python train.py --win_length=512 --attention=false --lr_schedule="cosine"
Rows from block 5 of a small spectrogram enhancement model, named by matrix and row number. Each number is 200 + 40 x the weight over its row's rms, rounded and kept within 0 to 999. All counts start at 0.
After each channel's rows are labels from the 100 clips, of 14976, where the channel reaches its highest value: "top examples" is what is common among them. Only what is clearly more common there than usual is listed. The data: synthesised sound scenes: up to three everyday sounds over a background. In brackets: how many of the 100.
# conv: 3x3 conv (model.enc.2.1.conv.weight, 192x192x3x3, each kernel summed), inputs 0-191

conv.103,163,114,231,157,182,187,177,103,213,234,217,229,121,194,210,197,105,158,209,217,264,212,226,183,232,231,213,252,281,174,213,211,171,228,168,176,201,193,202,225,251,187,171,192,226,205,206,248,191,201,179,124,154,179,230,209,172,173,153,219,100,238,123,121,231,162,175,114,178,184,221,231,180,170,155,167,168,96,180,179,220,162,93,127,229,185,156,212,196,196,213,201,120,235,122,177,211,198,219,204,195,140,187,218,159,219,196,234,192,161,138,110,125,213,227,198,210,196,221,193,219,184,97,175,222,121,253,235,163,217,204,198,196,198,183,226,183,123,112,166,217,177,153,231,163,170,200,211,178,171,222,155,160,227,177,218,170,254,199,174,173,191,160,155,219,132,214,227,165,182,152,188,228,178,203,147,153,185,159,265,178,99,174,193,187,133,146,224,193,200,210,178
top examples: helicopter (85)

conv.81,225,183,237,204,360,213,245,164,157,195,203,189,223,236,156,146,176,226,301,219,185,172,201,178,196,172,160,200,211,164,228,195,144,234,208,205,153,310,187,225,206,231,218,254,208,137,219,184,221,209,168,244,179,244,174,173,187,192,170,187,187,180,181,194,322,216,211,137,199,195,154,245,286,242,257,281,184,178,223,227,169,229,233,244,229,208,156,203,181,170,171,199,274,270,160,209,153,198,226,232,200,169,128,258,200,177,187,163,241,190,171,236,173,208,257,150,243,225,240,136,191,202,131,225,199,190,160,204,213,173,236,234,186,206,169,173,223,161,226,176,284,179,218,218,137,196,225,178,167,232,317,255,239,202,232,244,227,271,228,199,236,228,367,213,243,184,177,167,201,211,210,169,151,195,215,241,215,221,171,218,271,187,241,243,191,212,187,223,227,195,197,196
top examples: number of sounds: 1 (79); background: none (76)

conv.172,237,192,183,184,253,160,139,189,197,193,145,195,168,173,169,164,182,136,269,269,185,181,266,175,295,236,168,185,266,185,214,163,178,200,226,217,257,164,145,220,190,128,213,223,139,224,132,303,222,176,229,157,195,205,259,182,199,166,175,217,200,164,188,146,183,188,186,231,203,230,176,174,254,172,303,190,127,159,166,172,161,144,134,205,242,160,186,208,164,208,237,184,167,158,185,164,236,186,252,249,160,177,112,187,169,193,149,258,121,235,177,243,243,239,146,231,262,269,134,145,176,146,198,182,251,216,259,244,153,242,200,188,210,144,189,196,228,167,174,179,179,197,305,156,230,199,192,201,201,163,155,197,203,170,170,230,205,232,225,136,215,151,249,155,141,173,251,137,138,200,153,162,194,195,193,161,160,151,226,204,146,128,184,167,252,136,208,174,194,198,236,230
top examples: typing (44)

conv.144,229,260,104,192,220,187,193,224,117,232,244,171,246,218,140,217,208,183,194,202,161,255,156,191,172,148,102,166,175,171,171,197,227,201,261,248,216,214,216,180,153,247,315,160,181,180,233,164,194,166,158,202,218,279,102,193,238,198,206,184,237,217,235,204,204,223,175,236,168,246,126,220,204,150,139,184,248,215,123,176,88,242,203,245,223,252,179,222,237,230,134,106,204,265,209,214,219,270,177,166,180,199,205,209,196,153,189,287,149,196,247,203,248,209,223,250,266,202,213,176,151,264,222,268,206,243,151,239,219,214,194,231,207,288,271,192,172,201,211,237,167,205,202,228,237,250,179,122,222,220,212,191,191,223,262,211,267,184,179,271,194,232,182,157,184,230,201,133,194,225,240,171,147,223,272,207,157,230,156,193,199,202,217,220,186,187,251,202,214,219,150,256
top examples: vacuum cleaner (31)

conv.177,224,168,214,177,172,175,182,189,171,200,176,171,198,199,179,234,203,195,155,177,250,251,154,233,168,176,162,254,215,216,200,194,117,200,190,183,390,240,200,121,193,183,206,259,155,204,168,152,245,218,204,119,224,211,181,201,189,201,205,224,176,208,192,204,217,188,153,275,249,125,160,203,237,198,28,217,211,182,211,170,181,211,191,229,174,213,211,162,158,205,214,192,205,160,137,238,208,249,194,90,135,212,152,225,155,174,187,140,222,255,220,232,212,171,205,202,224,160,200,183,201,182,192,190,208,188,185,159,187,176,166,287,115,192,206,270,213,196,193,196,194,158,254,207,224,212,224,184,222,212,169,145,247,255,196,194,224,160,111,196,184,210,195,235,222,317,189,189,188,125,186,222,182,149,218,110,120,246,163,219,191,183,143,138,258,204,191,207,173,190,146,209
top examples: crickets (75)

conv.165,152,232,212,181,285,89,210,215,213,166,180,203,232,205,174,169,222,178,276,172,214,161,216,153,144,136,203,267,198,170,132,279,155,177,211,287,42,264,190,258,190,232,246,190,192,172,178,196,180,201,183,158,203,210,212,145,214,189,164,188,264,204,179,171,244,234,128,192,202,118,195,229,249,151,128,195,218,167,150,161,191,225,226,204,226,207,156,188,129,187,212,169,244,186,133,205,195,192,165,165,197,186,131,188,254,154,235,293,211,188,221,156,205,250,227,173,216,134,266,246,224,187,210,204,153,221,196,206,155,208,175,206,212,194,250,183,188,175,194,186,206,233,108,200,195,192,211,167,114,148,226,98,217,197,197,240,222,211,161,257,197,195,270,188,258,148,205,192,255,218,183,157,232,166,234,161,210,224,193,194,276,183,165,251,111,166,192,203,144,218,190,193
top examples: helicopter (31)

conv.96,207,231,148,188,259,188,226,210,119,198,279,155,211,222,103,240,198,159,177,169,149,287,173,142,170,164,110,157,211,138,198,201,206,184,254,215,188,226,205,161,173,217,249,162,158,162,220,221,195,203,154,210,191,240,170,140,190,231,193,200,205,255,244,177,233,203,150,212,157,233,129,213,214,161,156,202,276,202,91,148,96,229,199,201,208,267,157,235,269,228,155,105,188,226,220,182,241,243,175,184,166,161,179,212,181,127,117,235,133,158,243,175,244,200,231,234,235,193,227,216,164,275,193,272,233,240,167,248,215,215,181,239,190,297,238,188,179,154,212,219,193,188,194,263,239,223,184,150,225,214,201,232,201,246,233,193,229,218,217,234,178,236,196,126,227,226,182,135,155,176,224,145,159,259,233,226,149,190,156,215,177,165,240,232,156,159,266,214,225,208,170,251
top examples: vacuum cleaner (47); electric buzz (25)

conv.72,146,183,207,149,249,200,217,191,223,171,174,198,183,217,188,239,196,160,147,222,199,222,213,129,191,170,236,224,288,211,164,214,73,164,180,177,301,267,149,177,248,187,156,223,153,219,180,230,294,221,262,120,222,169,247,138,134,200,203,260,196,219,194,179,240,192,147,294,215,140,202,199,251,179,68,238,231,164,157,183,201,193,197,191,178,214,211,193,205,247,234,196,237,173,165,195,190,230,190,89,190,198,110,179,238,192,166,141,142,249,204,208,230,219,200,232,209,144,252,177,203,187,197,183,209,198,174,211,152,209,139,253,116,184,168,209,222,179,190,161,209,195,188,236,281,202,244,224,149,182,182,107,214,248,194,176,200,221,126,214,182,177,243,203,202,284,179,212,214,106,196,187,193,163,171,104,200,203,210,254,240,165,157,150,225,183,197,194,163,191,205,209
top examples: clipping (28); text has "clipped" (28)

conv.63,202,226,49,249,174,166,277,213,190,167,190,172,104,199,198,267,175,133,212,180,179,251,176,143,227,208,210,202,169,212,235,142,203,185,173,187,195,252,127,183,152,171,252,170,247,220,223,98,124,205,241,223,229,101,207,89,180,215,212,162,210,159,186,193,163,212,178,246,239,211,187,151,181,134,211,141,234,176,195,203,195,150,196,210,170,146,220,236,283,221,154,172,221,208,235,264,195,235,227,136,217,223,182,180,89,223,168,200,180,293,147,235,172,190,195,213,224,222,137,171,186,200,226,166,233,217,181,189,183,141,236,224,148,161,181,202,133,170,180,232,254,173,185,246,228,243,120,191,160,162,151,217,236,188,230,202,181,119,233,157,188,191,178,224,162,205,254,223,157,186,173,190,180,175,149,209,193,199,203,164,166,191,168,187,233,188,164,270,278,151,173,247
top examples: text has "car" (26)

conv.43,228,227,237,200,218,205,171,214,125,166,181,154,233,191,164,152,205,218,253,235,183,220,112,192,221,234,133,212,241,199,260,227,48,276,222,199,218,195,264,167,155,230,160,211,256,196,203,273,146,175,170,149,124,236,189,255,71,216,216,203,190,224,229,203,203,233,128,169,209,69,172,280,202,179,78,187,142,207,215,188,168,167,179,246,234,188,187,211,170,173,170,196,210,211,115,227,227,203,252,168,151,182,136,257,195,157,230,173,274,206,212,174,200,160,192,173,165,193,199,241,206,177,189,168,259,236,237,137,120,254,215,195,203,192,199,227,259,193,230,196,191,190,188,188,198,234,190,156,210,182,235,197,237,228,179,214,184,276,215,189,148,248,202,220,247,195,204,157,173,145,193,208,205,207,142,127,197,234,181,209,174,214,146,194,228,190,218,266,192,188,281,171
top examples: background: none (57)

conv.26,213,165,245,184,222,164,153,174,180,191,219,227,190,177,178,112,222,204,251,172,310,197,145,171,217,164,181,221,218,164,125,270,122,207,215,243,283,234,202,224,201,168,194,197,221,147,204,161,306,155,168,188,240,214,148,169,180,188,175,239,209,196,221,222,190,118,102,162,215,210,196,262,219,140,276,209,112,199,211,236,156,193,196,208,244,189,149,184,157,153,184,194,229,272,128,222,185,297,220,271,170,163,134,215,246,161,244,164,269,215,234,204,212,222,201,136,210,200,223,211,164,184,175,200,177,230,164,149,130,179,173,265,98,197,195,137,183,178,241,154,244,199,204,221,170,192,157,189,207,170,260,202,251,249,192,199,156,173,276,215,177,165,229,171,247,208,201,177,147,165,237,160,202,197,219,196,193,144,237,214,203,226,284,169,183,138,211,245,135,171,239,146
top examples: chatter (29)

conv.104,262,230,170,203,199,213,220,201,156,244,220,210,194,225,191,216,181,180,149,223,214,231,186,191,224,73,150,203,197,199,95,226,243,260,239,210,263,181,205,187,176,201,291,173,241,208,265,221,227,180,211,218,237,239,168,204,239,223,225,232,194,224,197,212,187,181,159,299,229,215,166,234,238,150,224,208,252,194,160,168,133,260,174,217,183,232,210,226,233,272,148,186,150,251,204,269,256,211,186,245,190,219,242,165,197,173,222,214,161,195,275,188,208,179,201,261,262,243,250,253,179,225,219,224,253,197,87,246,231,243,170,267,199,245,276,197,193,200,183,253,143,202,204,248,245,327,173,98,248,238,229,190,164,244,262,156,256,168,227,239,204,191,137,203,220,218,278,188,182,230,218,234,137,181,261,224,164,259,184,208,226,212,249,179,228,170,201,261,249,205,196,234
top examples: thin (high-pass) (34)

conv.130,191,229,184,175,246,112,178,245,160,94,195,127,192,219,182,244,223,194,187,192,174,180,213,115,249,151,158,191,209,250,186,148,126,207,213,199,182,206,217,119,133,186,121,229,224,276,91,209,91,178,168,163,118,147,177,187,113,226,255,195,229,216,250,210,174,193,99,201,182,134,188,202,210,195,179,217,213,202,215,186,179,178,165,194,194,188,256,212,222,248,180,217,218,234,196,198,277,168,261,166,140,247,143,188,130,141,138,151,208,196,221,199,227,158,149,248,179,199,175,239,187,197,249,163,236,247,197,209,141,195,142,203,228,174,169,224,201,226,231,246,117,191,199,210,246,213,205,116,191,166,214,196,214,159,119,148,146,192,262,190,87,171,226,235,236,195,201,170,161,200,207,238,189,214,123,183,154,165,178,189,162,214,170,187,229,225,214,205,218,193,225,214
top examples: background: none (46)

conv.15,110,168,196,167,214,115,198,245,177,186,158,168,174,201,207,249,196,217,194,178,247,243,239,145,179,117,179,180,225,259,175,141,238,181,197,208,164,241,228,151,166,205,218,231,211,236,164,185,136,195,195,192,54,208,232,181,187,158,227,204,229,207,190,204,280,247,185,175,167,244,200,189,194,272,290,185,314,211,217,179,196,213,202,144,184,184,242,164,163,203,200,225,209,239,216,102,235,180,207,254,183,264,221,170,184,154,165,190,191,191,134,180,225,181,141,210,225,220,221,192,242,222,249,200,144,202,165,199,85,192,193,194,210,204,124,276,223,231,141,220,163,273,176,194,261,184,282,139,124,221,244,166,177,152,183,173,181,223,163,250,151,124,249,233,194,150,173,177,272,117,178,205,165,201,190,221,218,139,156,218,190,192,183,142,215,245,199,188,172,230,171,236
top examples: background: none (55)

conv.91,222,270,183,108,226,78,187,207,207,127,263,180,215,207,185,206,232,222,186,174,185,231,186,160,207,182,210,254,198,186,212,169,162,151,173,214,156,186,156,244,181,124,183,169,134,197,126,213,139,191,167,195,166,175,144,211,146,208,184,152,222,218,207,179,189,148,158,195,133,240,164,132,230,179,232,171,223,195,230,238,192,174,185,170,197,190,199,232,251,212,181,186,182,180,234,186,233,247,152,169,159,206,147,118,118,246,139,293,211,220,166,168,175,133,163,203,187,236,183,196,190,211,216,209,261,197,202,262,131,159,116,256,265,217,229,148,153,185,220,217,175,170,113,244,177,195,132,140,242,180,205,165,180,162,119,196,126,150,252,221,168,123,218,229,211,289,189,182,189,271,206,218,181,220,158,216,144,159,145,199,212,185,134,264,164,194,176,215,214,285,169,196
top examples: background: none (49)

conv.97,204,199,262,193,296,157,193,145,183,182,180,180,235,210,179,123,159,267,252,124,219,113,185,188,170,147,179,191,167,156,215,189,133,250,186,241,146,270,220,217,173,222,188,226,230,135,183,205,200,238,152,210,211,205,169,170,190,190,191,175,162,171,183,199,222,130,170,197,160,153,174,238,258,196,245,286,170,164,209,264,175,306,190,248,230,205,181,199,149,205,153,201,253,241,130,236,187,177,187,244,167,161,126,240,183,203,164,140,237,233,225,234,159,212,240,121,178,190,272,220,137,180,139,202,224,177,133,179,190,200,180,220,151,206,194,65,199,148,230,207,234,181,149,254,177,203,160,154,207,287,259,249,220,176,210,213,235,255,244,176,221,196,283,217,234,206,193,175,168,178,204,184,160,143,210,239,163,248,229,211,259,193,247,201,196,198,176,282,231,245,221,140
top examples: background: none (66)

conv.187,89,197,189,220,132,229,154,208,216,236,198,152,182,211,195,220,219,210,185,179,155,224,205,173,147,266,161,280,185,235,290,203,144,238,160,208,242,179,178,167,221,213,174,233,243,227,279,196,230,251,229,205,220,190,220,244,176,205,162,152,214,124,197,165,231,193,168,176,227,181,223,194,178,193,155,267,165,189,198,161,259,206,267,233,280,197,196,208,214,140,243,229,195,152,228,305,197,228,215,162,161,203,181,210,253,251,163,217,240,250,173,245,176,175,198,192,203,163,194,184,213,201,172,208,247,188,202,211,204,155,179,186,138,177,228,266,230,189,227,141,217,210,219,225,147,265,213,218,178,161,154,244,170,315,243,178,201,222,228,135,136,383,177,208,199,252,163,184,213,85,224,212,232,189,213,183,180,284,169,207,129,158,194,208,198,214,168,268,192,261,207,199
top examples: crickets (35)

conv.102,107,234,220,223,245,236,168,181,238,228,244,216,216,220,244,245,200,210,202,136,199,231,249,103,177,214,208,227,191,216,207,204,202,156,235,184,248,243,170,173,184,140,214,203,204,204,205,159,156,265,164,228,238,239,272,243,178,260,178,226,172,193,195,200,232,183,237,183,193,194,231,147,215,238,166,247,172,198,218,173,235,159,201,240,219,215,200,218,248,231,240,266,215,229,212,145,211,269,162,197,189,153,208,213,197,197,158,268,157,295,213,352,194,252,163,209,210,122,126,234,202,226,144,242,283,192,245,240,248,150,211,169,230,237,207,206,206,222,188,113,216,247,241,204,209,168,235,218,96,164,278,232,223,207,207,138,133,245,249,214,161,238,236,203,257,261,93,197,243,135,188,197,233,256,216,220,154,217,152,203,129,197,171,232,211,193,217,229,197,268,225,237
top examples: muffled (low-pass) (42)

conv.59,212,247,194,149,225,233,163,179,147,252,229,215,202,221,176,234,205,236,132,229,250,275,88,198,134,231,165,220,185,189,276,194,191,210,177,106,230,234,178,141,207,93,183,253,190,218,196,175,194,231,170,213,188,227,222,185,148,187,185,165,217,196,198,179,206,124,233,221,105,262,172,183,168,108,198,186,166,203,193,175,163,170,169,269,215,189,193,141,254,188,152,150,197,131,260,171,226,328,188,209,202,165,212,227,208,157,228,228,207,271,170,252,228,231,179,259,206,172,184,189,195,202,198,195,232,188,229,220,137,177,235,210,272,192,230,245,202,201,214,166,221,243,176,173,206,206,124,165,209,72,192,200,219,145,231,167,160,205,232,157,182,190,218,224,216,310,143,185,212,196,181,254,193,155,196,228,102,184,120,174,224,183,186,281,229,154,204,205,200,239,245,206
top examples: muffled (low-pass) (30)

conv.93,210,138,157,155,168,188,244,194,172,183,213,217,183,135,188,237,225,188,166,186,211,280,178,227,110,213,179,264,114,169,155,171,188,205,176,174,206,175,269,197,246,125,133,151,170,163,198,230,201,226,201,239,190,212,190,225,192,205,177,204,208,210,186,147,303,171,214,220,200,289,193,204,138,182,286,214,340,204,148,191,209,176,227,189,234,181,164,193,189,218,154,127,119,110,264,204,163,223,193,239,133,166,201,202,252,227,245,133,156,161,194,214,194,187,200,235,137,185,209,269,254,205,227,171,151,182,221,187,166,186,177,208,225,205,254,292,223,227,210,186,152,262,162,206,244,167,130,224,202,231,105,188,124,231,127,168,142,158,180,197,209,253,156,179,234,259,193,194,278,212,239,187,194,177,174,210,229,188,192,171,146,192,193,200,230,151,194,202,163,253,257,160
top examples: background: none (59); door slam (27); first sound: door slam (27)

conv.147,180,155,190,152,162,193,219,175,178,229,241,158,157,222,138,223,163,171,161,210,163,150,176,128,210,207,173,76,262,165,230,251,204,144,213,120,113,208,142,161,244,273,179,168,214,205,227,227,215,211,208,175,204,174,224,175,191,203,170,259,175,253,201,147,220,185,221,193,111,179,149,169,207,175,84,178,233,148,124,180,155,194,156,149,203,233,159,219,236,232,192,142,124,166,188,143,213,150,184,134,122,166,224,240,206,171,182,163,127,154,190,154,199,201,308,217,216,190,196,205,210,234,157,219,189,210,225,218,167,184,268,247,170,212,154,213,179,162,174,196,252,191,118,250,218,128,221,232,163,248,174,203,154,187,175,222,193,232,195,185,236,234,150,154,178,181,124,155,180,145,189,192,200,211,224,194,112,192,116,252,204,131,148,166,142,171,228,180,187,221,202,207
top examples: vacuum cleaner (48); waves (44)

conv.45,207,179,174,194,83,181,144,224,192,218,225,198,225,197,180,161,201,219,217,161,248,163,182,206,223,192,180,205,187,201,232,254,186,183,197,216,117,151,189,169,217,197,184,193,193,199,197,201,193,186,205,183,156,160,164,235,194,231,200,184,232,191,192,188,186,214,166,165,155,148,178,232,138,181,0,149,118,206,166,191,173,176,224,150,197,165,189,195,162,203,206,176,223,168,190,221,167,188,201,27,148,214,165,233,233,177,258,237,218,42,151,126,163,203,215,192,185,194,192,180,165,182,212,177,230,217,219,208,206,191,211,228,182,173,227,192,88,219,208,204,181,182,135,195,164,157,215,167,251,216,231,203,231,186,149,265,212,197,92,237,188,188,123,209,207,176,163,179,203,216,167,197,188,205,199,159,137,141,187,192,226,212,115,178,183,216,181,153,183,220,217,195
top examples: wind (61)

conv.143,209,210,174,150,286,164,160,189,195,240,146,176,221,167,212,246,173,195,200,150,172,196,257,195,141,209,180,295,203,209,252,146,190,213,195,266,314,143,222,126,250,206,142,203,223,213,212,260,245,182,220,219,124,226,224,195,208,178,209,158,174,230,218,172,242,184,186,220,301,154,230,206,241,176,261,252,118,176,176,179,195,192,148,195,242,177,198,182,232,212,216,202,161,215,261,199,235,198,227,268,140,201,221,192,158,158,173,85,199,178,188,277,191,228,171,230,191,169,172,146,150,151,204,154,254,177,202,207,191,190,199,237,211,147,213,244,269,193,188,218,168,182,347,152,209,239,203,233,189,177,254,214,172,218,195,170,174,299,208,226,136,208,268,198,94,249,265,174,208,188,176,200,170,165,199,180,131,213,127,188,163,201,184,204,285,191,186,210,181,191,177,183
top examples: chatter (36)

conv.16,203,215,205,218,153,223,201,211,146,183,220,199,212,203,144,183,219,245,170,134,199,215,182,191,175,197,180,213,121,153,213,219,220,214,203,170,247,209,167,170,194,173,164,132,200,182,192,193,144,281,169,226,223,141,174,197,200,246,227,203,194,190,212,206,191,178,195,253,224,218,131,165,180,115,267,213,237,200,133,245,122,288,171,177,164,211,186,236,246,275,98,134,115,116,229,192,217,163,161,279,176,187,172,189,176,188,175,206,165,237,243,185,195,220,218,207,168,220,253,314,141,208,235,193,287,221,172,205,222,167,212,211,206,206,184,125,184,183,204,200,210,214,187,276,263,218,107,182,211,289,90,230,191,207,186,179,175,207,225,183,194,212,92,177,240,179,195,184,153,148,182,195,178,199,182,258,190,206,229,176,209,194,253,148,184,141,209,331,240,274,191,182
top examples: background: none (69)

conv.67,190,213,181,163,229,121,173,230,175,151,191,161,172,207,194,227,200,187,204,184,150,191,248,110,220,159,162,194,228,238,209,115,153,201,222,193,131,195,182,151,135,148,151,215,211,256,94,222,124,192,197,139,85,165,212,149,139,229,254,202,205,204,219,211,181,189,103,221,135,176,193,215,207,179,245,198,222,185,182,174,180,174,145,216,158,183,240,206,224,255,198,212,200,248,187,194,258,137,242,212,155,242,135,170,102,148,114,188,217,150,200,168,221,151,113,240,204,212,165,226,187,188,241,166,230,238,197,243,143,213,106,202,253,172,162,199,198,212,186,219,129,162,201,208,249,221,202,125,192,178,220,197,176,154,127,126,151,203,212,181,95,168,216,199,218,124,210,162,138,207,153,228,178,217,147,159,112,174,191,202,159,216,181,197,214,189,212,187,201,152,218,222
top examples: clock ticking (33); typing (30)

conv.88,215,201,231,201,218,134,156,181,269,167,140,286,233,227,211,210,176,173,125,162,309,158,272,203,157,153,265,252,194,222,123,170,172,191,152,230,246,296,245,299,257,249,156,217,211,213,171,216,270,157,136,159,157,239,179,127,229,160,216,196,195,180,179,203,266,139,102,172,216,172,263,221,221,246,112,245,240,196,175,206,256,216,178,207,177,200,200,150,202,228,267,229,282,241,217,184,124,234,167,136,191,206,216,193,245,234,198,153,225,172,212,201,177,159,182,217,191,178,251,196,218,191,187,178,144,172,141,218,146,251,162,200,182,189,190,191,224,161,182,177,204,133,235,197,186,186,296,188,125,200,275,163,194,216,184,221,198,248,198,266,175,191,275,165,202,247,174,224,194,253,186,185,174,136,208,169,185,217,186,205,268,206,185,220,257,178,172,193,175,176,183,220
top examples: stream (38)

conv.176,148,160,231,196,230,171,184,193,217,195,152,196,147,160,234,149,189,192,178,137,222,186,228,172,201,188,212,268,153,255,149,173,237,259,126,196,205,230,233,210,175,158,185,225,278,231,210,147,158,185,124,145,170,185,192,203,225,200,250,159,167,170,182,261,199,207,156,158,247,182,263,179,201,247,229,200,225,229,250,160,248,202,180,178,170,138,250,183,194,229,238,247,252,277,170,205,207,154,189,243,252,251,234,200,172,209,185,80,286,226,175,181,137,89,210,184,150,202,192,245,252,142,200,128,181,158,179,164,201,181,144,163,205,141,179,193,216,227,165,182,187,160,220,177,194,236,214,218,193,233,289,171,235,254,216,104,184,149,177,165,155,166,223,199,229,175,219,224,174,81,129,239,231,185,189,195,209,174,232,153,168,268,229,143,200,226,135,236,159,109,203,156
top examples: wind (43)

conv.95,204,198,210,175,180,234,148,224,169,225,151,234,203,206,185,154,223,261,191,214,252,161,150,252,232,254,188,245,226,201,220,215,167,210,230,189,262,210,280,170,260,174,223,178,182,180,260,200,317,139,236,118,188,189,185,202,208,165,199,243,192,204,241,244,209,197,208,227,171,146,114,216,196,208,106,135,168,221,207,245,134,255,201,188,188,222,196,245,161,154,163,166,212,287,153,243,182,205,167,169,215,199,212,242,288,177,245,152,223,98,258,135,231,183,226,182,232,204,227,181,176,191,200,179,174,239,259,202,219,238,198,208,154,181,255,191,169,226,215,193,167,192,169,178,192,194,190,256,208,182,225,82,122,195,240,218,285,175,164,281,236,188,201,198,129,243,248,231,188,232,221,202,275,239,215,61,145,211,183,243,246,225,231,140,246,223,224,241,233,173,211,210
top examples: thin (high-pass) (62)

conv.61,172,184,206,191,195,224,141,220,175,291,125,255,194,146,216,148,213,237,172,181,225,184,145,246,141,223,171,195,143,215,179,179,178,219,164,177,236,214,225,173,186,212,239,197,250,198,239,140,186,212,149,261,201,246,119,248,224,190,217,143,191,88,178,227,225,204,189,200,173,226,200,230,190,236,208,195,223,241,254,183,223,178,251,248,274,151,203,149,119,147,193,210,217,248,242,211,239,155,185,183,218,236,174,265,196,191,261,89,247,186,211,194,203,223,256,155,175,234,110,200,180,163,228,188,228,195,203,61,216,110,181,124,229,162,228,222,134,264,211,253,248,213,232,128,179,226,197,156,231,174,273,230,220,231,265,209,263,159,225,242,178,200,215,248,253,148,147,196,205,164,163,246,221,188,274,263,149,205,200,197,197,255,235,204,218,233,179,204,191,191,251,165
top examples: whoosh (26)

conv.77,213,237,113,208,243,203,189,179,146,213,239,238,204,228,117,267,175,180,135,236,221,207,168,226,183,192,123,181,164,136,238,182,212,176,233,208,266,194,178,215,211,212,248,188,228,199,186,100,156,182,153,215,205,203,134,185,205,201,172,240,206,213,200,164,229,163,160,266,147,230,127,163,230,118,172,189,212,160,113,193,131,239,138,190,151,239,153,190,266,296,156,103,177,171,208,153,191,255,213,182,210,173,186,150,165,184,213,259,156,219,240,216,250,260,242,292,242,142,148,136,197,225,197,224,187,201,194,260,251,162,222,256,236,204,242,263,207,163,174,212,206,226,235,232,279,161,166,162,209,182,174,232,170,153,232,211,214,145,193,223,213,152,171,141,145,240,150,170,194,178,198,194,182,160,237,243,127,202,95,173,173,177,201,220,222,145,237,211,218,220,185,264
top examples: vacuum cleaner (40); waves (29)

conv.148,165,193,211,168,85,180,163,218,220,198,199,177,219,230,171,175,232,180,191,157,225,241,161,201,214,174,221,209,215,199,200,184,178,178,217,226,207,182,182,183,203,231,231,179,133,205,230,196,252,107,182,232,203,223,173,148,172,223,205,240,195,234,229,153,178,203,202,186,115,161,185,224,81,198,40,123,185,199,179,196,169,166,209,193,191,207,211,224,216,187,225,188,158,167,205,207,162,235,194,72,205,204,212,179,177,207,202,155,148,179,186,170,209,201,151,186,208,225,199,84,224,209,206,219,158,227,203,141,198,190,252,235,117,224,157,232,22,195,232,248,196,170,200,186,201,164,215,210,209,225,153,213,216,220,230,241,216,116,162,233,264,160,129,199,132,240,102,226,191,160,230,168,164,218,218,183,139,192,185,217,151,191,209,100,214,214,209,147,225,239,165,254
top examples: vacuum cleaner (33)